A small image classifier, trained from scratch: layers 14.
Rows from block 9 of a small image classifier, named by matrix and row number. Rows with one number belong to one neuron. Each number is 128 + 24 x the weight over its row's rms, rounded and kept within 0 to 255. All counts start at 0. Numbers have three digits each.
After each neuron's rows are labels from the 100 images, of 14976, where the neuron reaches its highest value: "responds to" is what is common among them. Only what is clearly more common there than usual is listed. The data: rendered rooms with furniture.
# fc1: MLP up (model.blocks.9.mlp.fc1.weight, 480x160), inputs 0-159
# fc2: MLP down (model.blocks.9.mlp.fc2.weight, 160x480, transposed), outputs 0-159

fc1.435:141125142123116154117129134170094115111101147121114153104126165133101148103113136104127145158180129164134139140127125104188073135112123159146112164124151158099141116113112129175139106119146124139131106088107156132091114121093107134121149135124102147119116125132097135128108128137136145132158159121111131146172123134151147108098142121139125140069150145122154114153112159154079115084148164147131140107084177139101166128107110117105093176110109069144092143109150111086173090137173117
fc2.435:131123113134090116131147147117093137181130127101154129151135112093164099137115148124180154141160115124094129110133151140081118107107091165147100130104144095129154155132166134122126109109142150134131150149095124124130089155161134126178089103172125134148175116152098114130121153130151179078119131111148146133148103110107084143123126108073150121130121159106123127166124127125124142135155112083127070103095098143095121113113142165106153166133128174151116159098134126100116169144099139
responds to: count: two; sofa

fc1.263:116126102147076104144141167142151173146145150157165145137128149114107153110120111119136109111112130115079129129177109136134122100116124117141145136111125146165146122128150077152174124144125140157119148115156116197104157153125095094094129098109109113091100119139072122112120149146168154156110117144124136104126153118117110172195133109131106102111092137097143130152128114138112123084151094086112130153121104127166110109129099126130098180083100127139140134128172129163138110161111141
fc2.263:121134077135150147102107104152121101124157137079130098151116137153128170131168095159127107118116111121096161134115141105115118131156097156123162108129131119114167111071150131140143098113151080053143123162136128139171139114127127146168130132068158112133137127154137117094103120193152153113131143088099120146142172121080126163154127159127121092136164137123139105131125146107107144150122129110140140165147109144120113146128142171112152124159150148146133081105103134099096097133101122
responds to: lamp; largest object: lamp

fc1.230:122100132117156146163100129149105120162115103123122098140159143080110127159122091144107147112147139127115133165157143104135123125126133121121095169132111141154120187124107130119132106094122117090135118103154113165162116123166114131111111094111131109107147098120118121145122106121109151105149126163174157120121112109144155122128131100139129184137129157079129139126122149080087110188110124124119124099164177128135138151173103148140144141086137144133140068119131147112149067206128108
fc2.230:104143110136150136139134178119092138110121148128126167119131112147121165128147131124155124145109176146144119133139124147141101141148125116083126119124103138119159126102097102136138123151130114111101138097078132116116201094103128149133135096109086147147121085142202135129095097098128156126118103173094142099120180145130105129150118138144140143119173151159110114125154152100124105140116137130126127124133167143144144047138085085067126125116145137162123151105161096121117112095127134
responds to: lamp; largest object: lamp; trophy

fc1.25:112131118103163157148122146160116147134138166162172108100126121123096108125109161125154118088142091102130129138137120120159136094118101112094114143143163141128144117131114110103136075138137152139161149172140094126117127111139130111087151112097114091127118163122143122147146143063109113129124152148152098102157111134095158152131092141139162108138141125137124107113190122110131160108071152132108090154119105133174127139154145140148137142147159193154138072151133122132100099083119087
fc2.25:115082161112145090124147151132115131158148149158119110133123104152155131148128146167166136127136100133109105148147137132156110153124131117125130123110161118139122142130163139116139088153119096108109152139095148140141117136141123095090129178177116157105083169136118136065136101128115164137080117108155110154167121132099105083174162138152099104103133099115135133176148113131134070118134176087156089161130131141102132152128142090129152073154123130100108109141138143103115162115128095
responds to: count: two; largest object: lamp

fc1.13:066121099128139138126104109097142063125144137130089097096133162156120118125130109137106161099115099123141141164102140129166121118132092099154103144131130078156131121156134136139146159122139072121131135166120166129123089125086159133153092141174123105082161116125098164115121152116139150141121118139149109103161117128137164113118116129099082163142167096179114141139119133094122154159161118130116169143183136123121155126138119120104090158141121103112124162097153141125116147170119150
fc2.13:102130096190158106121131138115119116121194135102143119129096179118142094125130100150129130152140099131135147124149142118140162108151126123130095172123106118140116113111134115126135090107101113149105147119118154150179120109136123154109200131123144106145094128135142159116135111133127123104111100118152135121127152116144102102128120127116106070076091159133126138161077123117178192112112151110130158100084102117113123139166162148112109118179140124135062100131109152151141126125147130
responds to: sofa; largest object: sofa; count: four

fc1.440:098109146123113152109114145141108142068095137125159112116084085116123106148098084129127139125135082172169140120147104152117121185136130157147142116104137123149142123126122133089124132124166135155128137076077138171131158143126155105140175154164145148107181106152093137136147142123167092085107129139125115130091150104108098111130148108091143151131128112143123091087135131122110184126156155129105143145129153138137114145097082115141113141132135102146171125110149088136107147089127157
fc2.440:102113154123091086141097100161113111101181168108167107154133086118139143090129110154170165118162119134129112146126133166114150132142132138107146117086110106155157129177117138123123135113113120130125133107153175081130130077129113143133125140136119155107113139142104156175143093120130161116150153160107048121133124150122124134164107166121124108134139119151094128094129111179131155162119158135117102122135087158113143138148092094127114126123107117115070109134101103166167128131116131
responds to: sofa; count: two; largest object: sofa

fc1.369:101132133152156142128103146127165127112085127110166099124080138156101151145107127154164153114123135134143117147106192105136100124141116144115134145146124104119149094161160129154097138111097142130125109092107093147140167156131096133092122134129121135104119138203117171156087121129171130106141173100152158172108136128142081156111082163137148076129122134091105181120122130128115130132087167137087130102103118133127107115171098115148121138117136134119118108113143159123143093148133098
fc2.369:158105136102098098146117165142144109141131143121120114130156149157145132127168098126153136144118105163139135162148103110108073135094098139123158119117144135095153055114147109163075116154111126115113126121125112092155105126170142136154139107089088145104127112073129107088107130119159164150117129087140157104119178153129165156096147096113087106125129143164154158139155115143117145114156092123156125140135129097117101166164119113139168130119108123151163170104098141146130108143106132
responds to: lamp; largest object: lamp

fc1.80:126114184108121107154124150139126127117095093139135098142151153085102141133159133112111141118116152092112096174107124111187115158118138133069135136124133154118167122074148125145149142135097150155128095124155089130114082170133134123104112142137135117107186165095120101113152149117120130090114139118122089155114137099142091125144140132154126115111123114160138144157138118152129142114157091138126055157095123139150118138127147077102120167132161138120080119156158172112143151113144144
fc2.80:141115150140147161189099163120138106102143107134120176105102078158161103105136141122141119113139122105149119102129170130125170127091128105122140121150126129161111117100154145100097103119152151109116152126142164121175129132116116127130104141108154120122152129125142110090144132153125121143125125117108084125099096134134124096122158137200132168052153101105133103118124101125112116144108090138149178114165156144161064120183112144114132110112127138128113108146145100131142107092173126
responds to: door; wallpaper; count: one

fc1.105:119149081111128133125159118157133142184154103157141143156132134147127155123134125164144146164152131112153143155112133134097136123161083136124139210125141120141105154142128139135141164100092157109130142125094096153126152150084100111122126123127133094134140105147110072138118166158078128121107156108142097145099124168176097121141123138109118102095122134102114207120109116104136138142108142126092116116104111117093100114141074170163138132111167125115105110142129123134098100144100134
fc2.105:138128119064094134117150098150145103120129151145098100177151165111149129150170137162083132136119091104125103151089118079113159125094119101123158122094154163149116117149136132091086124157174115151167130131109110139147144120122134139139123129094080089105139097115130092116138132154139102124101159120107124114151133160117138150144131120145077070131126150143132115161095147136152129105132113110113112111121156146142107113130151133117167147161121126149135129145164155138085133207136094
responds to: floor: rays; count: zero

fc1.437:127126155139187141118070131146125159097131121098159151105115087104155108142157122113111144106159102136122136091084122146139111073116151120086117138143145142161109141130144179138131166099156131163103140119088139185094137110101101135125154130152112106116136115168147167119148100109119113109151113153155151136144147126123135112134106145138158121151116099170082171145119114133126131170096176098107095106145138083142111140149143102121103112177114150105113136086129113107142095127142110
fc2.437:153103117095129092101101040146133166115134143132124142135117147145118143086132128114140119128105140152126111142096121116115114178139114131135103071148156122090172139068158116142105114153117116131171123077111146111135155151120129130102121131134115138107110158142124127144125096125166165120104123136096133126150080170145150102135143102101165163174152130138119086133134105133128114158162168108151109134121101143132108171083135116131128132194107145158118120145147153144162125121128088
responds to: door; count: one

fc1.464:161125120177109112117112143144126120122146144122108114140143069140100155149107143132136134166140137117165127120185137097135106104098123109104115073124132111104126106145123117113116131133172092139073147144070142143152113126216116163132142162144098129121120132102127140165116146095132142137139108158130106153104126114167124133124137143135117103104164148074130124148110151161192114136083117165140149153119148115118094115135141165103108084152136104124134107114081124143098122111103147
fc2.464:142156117105150148150100175141154166130116107174129109142122121135148155094158122123113109114132165122094167122147137126126117088141113118117112153119167146100105107132110134112180158120147147138153128196149113176102169151120111148134136131142115154120155129105135061095127176111143094101144113133148149114117102119107112096144133129172124115161114161103125113150164146100112103105140139123104138135128103134115137068177130085090125146121104140093119109103137067108103145159108122
responds to: count: two; barrel; largest object: barrel

fc1.379:108138117098121146137173147157120147167143093138108075138152130145120117120145126114067120114123110114121139108104121143106129095098133163049125124129149125130170099073091171162132137136118119147145121164130104163133134151185130106108168148118105153122131151157114116152154160092108143146150148133100093132156129086118119107151121117095124126122140166157113107098147089089092142117130130114117093102126129163108132195120158112108159155132158125126132142119130138120149166132087115
fc2.379:107090111104137173137109118158141127127152103128159080091141097123124111143194131139143123158117151082133149160124128140145127113145148131128149158110178098160126133139161184105129118143088184132117146145098158119130119122130134148129105212152152129156101119085143120082157118128116141144142102089088116162105151087120108138116110123127108113154102110093136121156124097148111103124114115096114112125144114155124141123127140099142152108131147077144143165154073119145098146115130121
responds to: door

fc1.208:105124156104081089154081108147068169117136117140129093118145111133159094195139143142130106132156177137144144113097164140195102087109113117138123145144136150139099113091164107129157157123153122137099101131150152168153112133142139112128118118124159112088124144156113081104094145146122157091111097116151142113144117110114086102123161099166134126128151098118130143116116120152152125146122167106159093150126124135165131099102111142139115162121144106125105137115134110108153127153168168
fc2.208:127091121139115148151136123123157065121082102153110138138155152143124090148137111139134145166130099125145106116133125161161124146172139123136148114120130097152150117109129144152128116098104166152106117126175098141104145140111132158104148147120150117091140077174104116094116101096091138158094119148150143105124132104147141179151110090120135111080127123127162092199134129176105138144150087126163127120162125128144117154080139126120150142104156076164116115123113079128140108113114123
responds to: count: two; count: three; ladder; flower

fc1.423:121117117138160112139160094108152089111123159147133113109135132156149169123116161155133121162142177148143093112110107131173103179122144165117129095108092095138114103116121122135136124114110129145080126123115121112143123116161109121126110117181096104155104161125086142093159127100151108132097112136161140173128114068099118147164100093105118162148137113102150122143146115137143168170158126120126113124146076125113106072132153147082105153134149161176123121121169131102112159133131122
fc2.423:103158142138124143131127058155126143101115124111127109100146122090104113132139119129099113140121132080162152119152126140149161123153143133166122162118134084139111163106132147149132113106122090127114079147096116119117127105171109122130162132139128150113167118118124109069170130143113100149089156169117118164135162098147064125105145105153120148120097115087132155056146159153154147118147118115156141140172185147132134136155130150173146142132146112082123142119117112108124105109109130
responds to: count: two; barrel; largest object: barrel

fc1.143:147088160131133147118112126077145157122129111118138130124104142124159154159113117077159120139145139127106115111138113156133111120149165125130145125110142157140154137098138171136107166098140118113103107146122156116177077186169126120109129162155135097184149122150097140099135141092119101104126086109100129108097121110103106179116140133108162092153172122140152116137141118162152140105150102096101161157114121125137111153170105101147112151142104089113129088092137143151112105151072116
fc2.143:144139169142102116114145083145138168120166108123148098097135134135101147129071152136163131111106111089108144115122123161086090142136134125102170101128135151124130135135130132147103111163128135127142144089138106149095143106144135099141156120131122079187111157165108096157112159066176125101120085136119083086145107150173115135100119133146179115130135134114155155123154102125134117149154158133100108148150128121123106130095120088151140143192123141138084118146126105098136141150140123
responds to: sofa; largest object: sofa; count: one

fc1.332:101107142087146130143128137147146064113132156084143077122141145148128142120122126124139094112108103160125125135113127151140112191124152108142070104151135174093087138155148138156133162156106123150171139131108137120148149117127157101138154101132168147146096169153124101086093103107137154177133130097136105141146127133114132148119110100149092141142137167108136098136106116162137195132093156108114128086144135096108131091111152113149136077129160122112122113109150122168148119113130126
fc2.332:067146136143068139141141125108154145149128120145131159137071108134142110139140130132136107139133114145116100111160124151113114091075120109174154128101129151149126142145144122135143101175139092115160108096152123132129114083139133128093136080157113179130158111092137137157145128121132119135109137167149119115136134138129167145138132140141120094170130130156141151060107127163133143104116141122090136131124125124089131124104106159132111145213065129127131119138121133076095151124152091
responds to: count: two; table; robot; largest object: robot

fc1.396:174125121103117162142153161103137142143111111138161100079114165121101111129157093155111134105161175135092121140143102115183130161109125133080166115128110119174106152144140127114150069171112120137101102178132126156123137141116137092130148156164132137085105160147133096146118114123141136132111164080118095108119121080170131110142113151136097142116106083145162122093167121147138093154131154110151156120123155107126094138162108161127136128111128151105126142111131125105140119082143111
fc2.396:142141142107116093098149129087157099103115117153108128163147103154151148117109149143119112138144116096108105133119141139091090103114148157157141151124121144127099147122134159117155122156147111117108119119155137139142126099160147093157102102103121121125117112142105146158121161169100114136192149144114139134181073194160088157107141134143098097141158124140154129141119105155161122113114163140133104124149124147082103062143134106135084105110080139108138133095133096132171162115095130
responds to: lamp; largest object: lamp; count: one

fc1.128:130097095126092142128151118124092165135117123129102120119140140142137118127137092133065103121096109124141114115111137168150104112109151086153127142125137114131135125090105106154138166163153116171124124158142146148148137150068153142089143152122110095110121113144094195144140116110141112158126088084136129135167144127151157137070130120117116146153183156114112126110101119105156156143144113132107073105142146160119080122125133107122142151119151129154104141115113175153143087191113126
fc2.128:152169146140143141181136119131135154128112145141094135136103095068099127125143134105113163147165145146168133109121151158157131124145125129108154112133099077149134123132164094119134121146080115113144162128066145139150113090096123175106104097136126114142106136098135100159164129132129129093093103173087127102150143084113153167107101128159095136084097090133164156142147136151156130096093144153149111166125133097134143107124127155105135142130145124125120090086131141129136125175140124
responds to: sofa; largest object: sofa; count: four